Weights of a small sound classifier.
Training: muon at rate 0.005, 6900 steps, batches of 384.
Rows from block 6 of a small sound classifier, named by matrix and row number. Rows with one number belong to one channel. Each number is 128 + 24 x the weight over its row's rms, rounded and kept within 0 to 255. All counts start at 0. Numbers have three digits each.
After each channel's rows are labels from the 100 clips, of 14848, where the channel reaches its highest value: "responds to" is what is common among them; "peak on" is the class under the peak. Only what is clearly more common there than usual is listed. The data: single English command words and digits, spoken by a formant synthesiser in many voices. In brackets: how many of the 100, against the usual share in percent.
# convs0: first width-9 conv (model.blocks.6.convs.0.weight, 160x160x9, each kernel summed), inputs 0-159
# convs1: second width-9 conv (model.blocks.6.convs.1.weight, 160x160x9, transposed, each kernel summed), outputs 0-159

convs0.154:116151191121119137114111118113113090119125159134097161081146114131101138174158133163127119095125142106103144113139111110113131105130097115116130118110176110128143159105122169098139125126111104115159133122127095123096118101087130183140158154111123135081081128132131102115106111155164115110122129159100116127174122099120093125142122119152121131131095136219140134127118101138155138135135149156157128111140102103143105124170110158145075116117138097151114142142125196095111136175144120
convs1.154:114125151140113103155108140127139111134136113159100108100099137099153103154129106151116118124150105114119127127099119123090129104110132105112127159117131120152133142127106217117152091143131129117220142132113086114147133139128150191121129103099149141130132183102117133125082123145118115152129114126112116167124159099148103123150130135112080112142116115125110123120112128180118162097121125222197131123119128124144126113143116148130114103165114133114103124124153085124095142103139112
responds to: /l/ (100 vs 28.5); /h/ (67 vs 4); /ɛ/ (67 vs 16.2); word: help (67 vs 1.9)
peak on: /ɛ/ (67 vs 2.3); /ɝ/ (33 vs 2.2)

convs0.88:148114132107198091110136127106134111126162107125097129155103117152091105137111129100108132147126105101099096123106103110138136167113123133138111138161146106131110156114119146133100075116088136132096124097140115139138143145099078121148139148101137143215148080130114136126142115135089125102109144098083133147099131114110149122135122097113095112122124158139124118191118100135113175122125123070124205108138101113113117118122112085102136115100159154143139117147108098131094148124128139
convs1.88:134124158120255114154102133094125125155121131125135082173108152123139129092099117125110128130124101117077143111075115152121105118115112143132106130115100146156102126121125112132145129097111130101134090116124071135162116138105112109091119135153102131166131111124071122134121126134113103118151155086142085097129130119113125133103141114144112111123066123135116144148113101111109097144118118152136141106088135130137169121141099116136127142121110112115094120125120145132110128083132074
responds to: /ɔɪ/ (100 vs 2); /p/ (100 vs 17.7); /t/ (100 vs 22.5); /n/ (100 vs 25.9)
peak on: /ɔɪ/ (100 vs 0.5)

convs0.18:094121124141144111113179129112134135108126136115109126126146121161125123143105119141129120168148147122110191121139116127124112193161161096150188133115093185150107135163112145105118122158100136105175152150166150139118107105163150122110076128108138152133154106147154045144150125088094131118148156140099110174142124090122122108121141106116137123128111117106128130097101111128117108107150121139153106152124126189118097152102127123102130161105137096085144120107119132104138123101161095
convs1.18:069148130148122113145136124085120167142132115105182136153139130137117128112128132118115119093151111111100198113141116125120175156164141122117144131137098154173134108171104095141142118151136158124141134107116089133141103119153161092147092107189086085090149161070099128134124123098111123114121135107108163138144149138122129126133123100124132128132087103110126124118121165121084156117167110121098156102095093129154135113152162163133083148140140172127113140103094109129143132124173121
responds to: /l/ (79 vs 28.5); /ɔ/ (52 vs 9.6); /k/ (52 vs 16.1); word: call (52 vs 2)
peak on: /ɔ/ (52 vs 1.9)

convs0.47:113144178123185113101159122108114091129134145116143108094142152130067138156132129141131119144136141113135094129150094161101121140175114122128108133129155131121130111091157147138156112156136116138111095125110119122105136101140187133110096097165126120136101111143102126117149167218146103081106134113142100105150126160116131078144105135117140100120131139120134107117101113121152125154124110177131127091136127096089138128123115169167136117104120125100215134150158100115129146145117125
convs1.47:128111144127116123127115110131142114139115140125124103110131124111152141103137099128133129089149134114134102137109131116104119132237140135126110098141141103127118132141127142120108141115098172134117128126126132132100105115133103176104108117092143122092147122097128134135140247117110145107066126155144129115137113144114124123131108145160140156114083124134128082099166114170101163139114120153119110129141132114181107194128129114095146113159142126156132116162156142127170131127143167
responds to: /ŋ/ (76 vs 1.9); /θ/ (76 vs 3.9); /æ/ (76 vs 5.9); /k/ (76 vs 16.1)
peak on: /ŋ/ (76 vs 0.2)

convs0.140:131100123133112147189142150124130119139125114155130149144101114139116109105095119098090108120160122107108084140140125101107112130134125122160186129107139151133122077124125152154164147118103121153152162140146115103132140107104138138108166167090125073183141154099094112139105118135123101162123107139141136166133111121164086066126122104143118136115176148074137075111127127126106138127145101093145128104158136149118135125193148108103153136108119133135104123110110193104143116110109149
convs1.140:122129135102102120116108167132080108122121096124163143083131155119131179152105127164116151125151128114134109128122115138099169079146127096140113130114124127145141162100137114103117109106114136096196132110110105130107095125108161111110111110118130158101106101165100135125108125116135093107122136101102135119146184111138172188172152140144129112095108144165110177153097102132160106124160121102112154169133139140139155120044141141111114125114154151137139109115124081129136133094113115
responds to: /m/ (66 vs 10.5); /v/ (62 vs 6); /j/ (62 vs 6.1); /u/ (62 vs 6.2)
peak on: /j/ (61 vs 0.4); /ɝ/ (38 vs 2.2)

convs0.22:131100142119101088160124083124091094145101119104121170104127093126129114121129181097141141100103126130130093101134093107160110130120107117164171125148123105132110115145119096115114122105180115117078134115107095170107121188144120132158121096121141104138079132120130123127114135187146152211124128104119134115152143115127101120120137177106123111128121136120124130110131147141170111099136117114185123117111141115208093135157127117111129105109143112119129091088103145127129132116106116
convs1.22:110150112140131114169119086103126083117108138126111133111115122107112139110102244115146139116128151113120136127152097113181138126125141147164155144118134109136109120102150137141131098123239168121091128095111152123120123085117107151169107101086153112131146127150126140151110117098104127131118118111122114162147136101124164124130154116134165128141090159118121113138127141137118126110148141117193116114092125129101102129118131149116123142148137081125152131087122095117124124114118119
responds to: /b/ (84 vs 2); /æ/ (84 vs 5.9); /k/ (84 vs 16.1); word: back (84 vs 2)
peak on: /æ/ (82 vs 1.1)

convs0.75:135104147130110094105107172126170173105124121110174112138126118138138131128137120074122089095140139132142123122090126177112114085102117157141126119153111094114125159098128121138119103116093108190197130141128047144122127160132123115118140160121091162105100187081117119099120128126113114101149129134096107138109128127084108149140156110138142129182145124111130102145137099147121144136149111114120133133128117144110126109176101133158087104115159106117146176098119138157152136112140133
convs1.75:124116121121135096090116194098169161137115135121158106139123117131151137105114060118122145085126091111156123091147133185087115123152146124160146133116105137172117122063150116124117152151099171136169118139122063107130100105135141113144117140141087087161107111124100128096181100109102116114118116148137104135129123098117117115105107108134097091155133119133148144093113128134098112107144102120119129178086120143161126118135120137118099137107124100137165105157125146106089110116127153
responds to: /ɛ/ (97 vs 16.2); /j/ (63 vs 6.1); word: yes (63 vs 1.8); word: left (33 vs 2.1)
peak on: /ɛ/ (94 vs 2.3)

convs0.90:112167125165133133125094087085125124116119173163128127127146100120111099156116113119146113143116117144133144127124133099136130180137169116145130110153104125132135070119116106117107125097110097148108092124187140154114138121085089153147113121105101112126078097108126121171125159122129128094163125134122145154179112126153109137137164122153140152218123123136146100107169107121129115104148140157099097094118114099147119140101113170102145123095103114096142095108106139089119132089151140
convs1.90:145204088165120128142126135110126136153116125149121091093124133118133126113104138113121131190126114120103171136107080094120122146099108124133134155140123135144133175117135167145158139121128143125139100119124111137171163109126140084063109141120111134107127124143115111160139116137107105130157120131115136104226082106212127121124176110134124126190113116136142147153124131090125125121118137140105149133144129095113108123127137108114136121125159127104159112145114131132096136109183128
responds to: /ɛ/ (100 vs 16.2); /v/ (61 vs 6); word: seven (61 vs 2.1); /ð/ (39 vs 2)
peak on: /v/ (53 vs 0.4); /ð/ (25 vs 0.1)

convs0.2:100138135148110101107129116118124153092145139157139140111118117116112138127126112087084094115107121096089204148105117162121165165124123111119112112174118163119073090113132140107112135150100111152139115103091145105133121125113161146146123133144121131120119183152126182156111131172109110108092142142116101138110166112143133106132156141126192144115116138161119144127124124141076092129144160109093134117118140086096125135186096112087128145101155091118121132138138142116091112119095167
convs1.2:134138115117103130101133099110110165129138137137132106141150136145127167144123113139132055145135111145125108103144121110151141073101101131123138134146132169176083114139114135134145130139107121124179132169133172109108120143133154139080134101145162185098148131097091126162112133164109105107111106109143136133119102110108101128140125101126120128140164129121135119149090128101129130122162100138091106131156169144106135095074073118161072115152173127126162184088138112113114123097096133
responds to: /ʌ/ (57 vs 3.9); /w/ (57 vs 5.9); word: one (57 vs 1.9); /ʊ/ (33 vs 2)
peak on: /ʌ/ (57 vs 0.5); /ʊ/ (33 vs 0.3)

convs0.129:108129166141118132126133200096154117132125118159127148150089093145146123110114138092103155132171131142100114120126166142129124103127151116122130124158133125149131115201118125107107108221166153132159132104157086119153131150144141140132140124138159144134095121115116107155174145172136154156096113120130098115156156180171134088111125143153121145154154168159120110131154131143147136171127144101163127155123110141156126120094149109130154087127103100121136133132154149098094127128121157
convs1.129:163143107140155085102140130120074141168112102125153162128104112123132140152121130106109170088068147094138108120128151151126113122091120102139118170162095117155127155154115149117120110180108141094108134127068125121075128113128120119154108132113083099138180102085134103114147135085148137090136120108100117142122097130099154150115158116107123108105173127109150128105101127110072146154120143114149123073145135118105121129108122111133147149168127129094146142092107088140134123124130095
responds to: /ɑ/ (100 vs 12.3); /s/ (99 vs 19.8); word: start (51 vs 2.1); word: stop (48 vs 2)
peak on: /t/ (97 vs 2.9)

convs0.136:139119126100158137091134132105139141119156159182154122141125181120091115122112141138128164093144126099137122168135119102128109152088145113099148117101151121111117105108129088132133125104143137148126103137079126102115137109112125090089115129161064109115110100151134105109112170192122146073186179142132119169109104104145114145098126130122085114125115117138099145111107105146104145131112116104125160086112126143108142105106127125177106143099154169131110134084181109115120131135111149
convs1.136:122112179091137138134110104126125151139107133096137133213142140113147118106130097105117111107108144123125152157126096130126171106106128139138112112119147141136133139141108148157148122145093122116166139114142121144097144113084108083104079129117140124163137124115077133125178185117121155124096159140120162099121114147130126137108100132146172116129136133108126131151134118092138098162156089125159135124163096122137139142142172132145101125130154086108122114103175137109136167132121226
responds to: /ŋ/ (88 vs 1.9); /θ/ (88 vs 3.9); /æ/ (88 vs 5.9); /k/ (88 vs 16.1)
peak on: /ŋ/ (66 vs 0.2)

convs0.72:132148128108098089133127121114119175090124139097115141076103103151106111126110099132156172140129116150113100116097119113127090130137127157139166160123127184126118157085117138180133129114093078137092130101133145096149124101111127120150123081126109077112132132122103141110120113105092147157124146137148109153066132134122104148141152117101122122128153137132135196158167145131130120182096147128115124116113119094149150171073110154084098117130138145114116110152116126136117083119091130
convs1.72:133153138194125120111110091133154097151188144149149087119124143116084129137119092107151133158089150097167099116109104120103118108106154136158148087130135084126117128116115132143110149132117127117105117100149112137129129142138173120145116136090094099131153146115170109094116120070160123133099152129140129085133158110138116116131107124096094169110142125092096173158139141122151131189103161125137110128145099157136197105111133162161137143134171099114140123101163116109130136127129123
responds to: /ɑ/ (97 vs 12.3); /ə/ (58 vs 10); /m/ (58 vs 10.5); word: alarm (58 vs 2.1)
peak on: /ɑ/ (96 vs 2.4)

convs0.157:102147110099152181173112130107121110112110089136129107110165120120153154118083143131142118148159148138143172064136117124163117130108139148138113164114121118156132160097179151137105093130173130140107108130131109160088122138138131147161118111130154137108102189092144082165143170082147147127166124112086124108102092095121096159136124129123127105163150134098116099128123101140138101128150134153127123117145116096120085172165122116120107176118157135121131141107110108135126158134174135
convs1.157:107160151122129205097129158132118129145131145123122129153115155126209101150098136169130139114104118146140117109141127162134143122114127125129162143117185135151159141128158080087131128112142166129084151129131146195157150128125119125146104113110098116112135124134162115097113090120120122168144112118098134121076124095086139165165131123106104087173150169177117112174115114133133154130151135125135121164133115107149099100096126087126124121094114112122139095103114137130156123129130110
responds to: /ʌ/ (100 vs 3.9); /p/ (100 vs 17.7); word: up (100 vs 1.9)
peak on: /ʌ/ (66 vs 0.5); /p/ (34 vs 2.1)

convs0.137:097099066133115110112097126146129083102120182138113126110126179129177160132117122132123094111134099125100109116115103112126133100122103124140108165117153105145141127082153123121137117107129118119124133122136100160122127124112104106137182144168162147117094109135140145094107116107100134088156167146137138122100133115136104098098130133131231140133153114104127114165120116118165137098141114151101133086140097141171100142092128126106122121126151136085162094128110079128101097119109145
convs1.137:078125098143104125118115134127113113152153202106113134108097106151122136099118103141127155141092152136099132109144120124111131120107094124112130172121161207147119139100161110113106135137102100125095100092121128161124098117147134104103159124178088154138077116112148098107115115141101094117143146121118110103127096125160123142107127109143104126123126197118115136139127118089130116100156102145144134110168072097101147113112114159117159094074117133100152162144108099118133127108106135
responds to: /ʌ/ (100 vs 3.9); /w/ (100 vs 5.9); /n/ (100 vs 25.9); word: one (100 vs 1.9)
peak on: /ʌ/ (100 vs 0.5)

convs0.125:122186080133142145144110135116194145099120136100135123108086116077131129125112109182130112159105187146133115092165146119121145149117125089121140110149125160106099166137121154126121120129126127123112150127127128127146130104141119166121141142113153131129139138139120131157134114121096131102116122151159168107147124141170130095167119095129104139201151166111125123166148146135090127166126153128092119066107180128100193121146125095090149146122157133121129122136120114152094156115128147
convs1.125:142139142123148157157123129143057124186092114101116099171125131140111109149151139101133115089146102123112162158065098110107173184129111110128114117131121127133102129123159091098171120101107168083128104136094093140138126078130089123167120116130108155130104098144139140149111110115139110063127157147088114148119107131110123145130115126128140106153121144131117104110077112130112108134115090100137139165098129128146091116092127153114103135134138130147105103113103152093082134119132096
responds to: /ð/ (92 vs 2); /w/ (92 vs 5.9); /ɝ/ (92 vs 16); /ɛ/ (92 vs 16.2)
peak on: /ɛ/ (90 vs 2.3)

convs0.29:123103130124133185119114112104142100124117132094115119118140115109082142137159124079150191175149117131080090110141153133109108132126117084109115126106143134090131119142180156132100130110172131136125112132141133124136128111139178106120106142113133125140152142092127103139111135156186121135103134103131141128081097107133103112123141108145115098127110127095129125106139099127115085072138158090146115156152134106067101131131106070115106123091086102111152107129110164170125138098143091
convs1.29:141120101121123218100115121146069121114132140132130101145116128100094152080152087155119176085100144153137113102171104132128110137087127118116146132090138117127117132161170135115206101127128101103201120121090108134095125118151134116118116121144131095108111102137200154119121188155117104138098129137120144108127137114140125127117093138127135114116135131110133083138144124128124131106110133102133102095093127126094133168102106152143136100100127134156143155113128133134152125133117121
responds to: /z/ (97 vs 8.3); /ɔ/ (97 vs 9.6); /p/ (97 vs 17.7); word: pause (97 vs 1.9)
peak on: /ɔ/ (97 vs 1.9)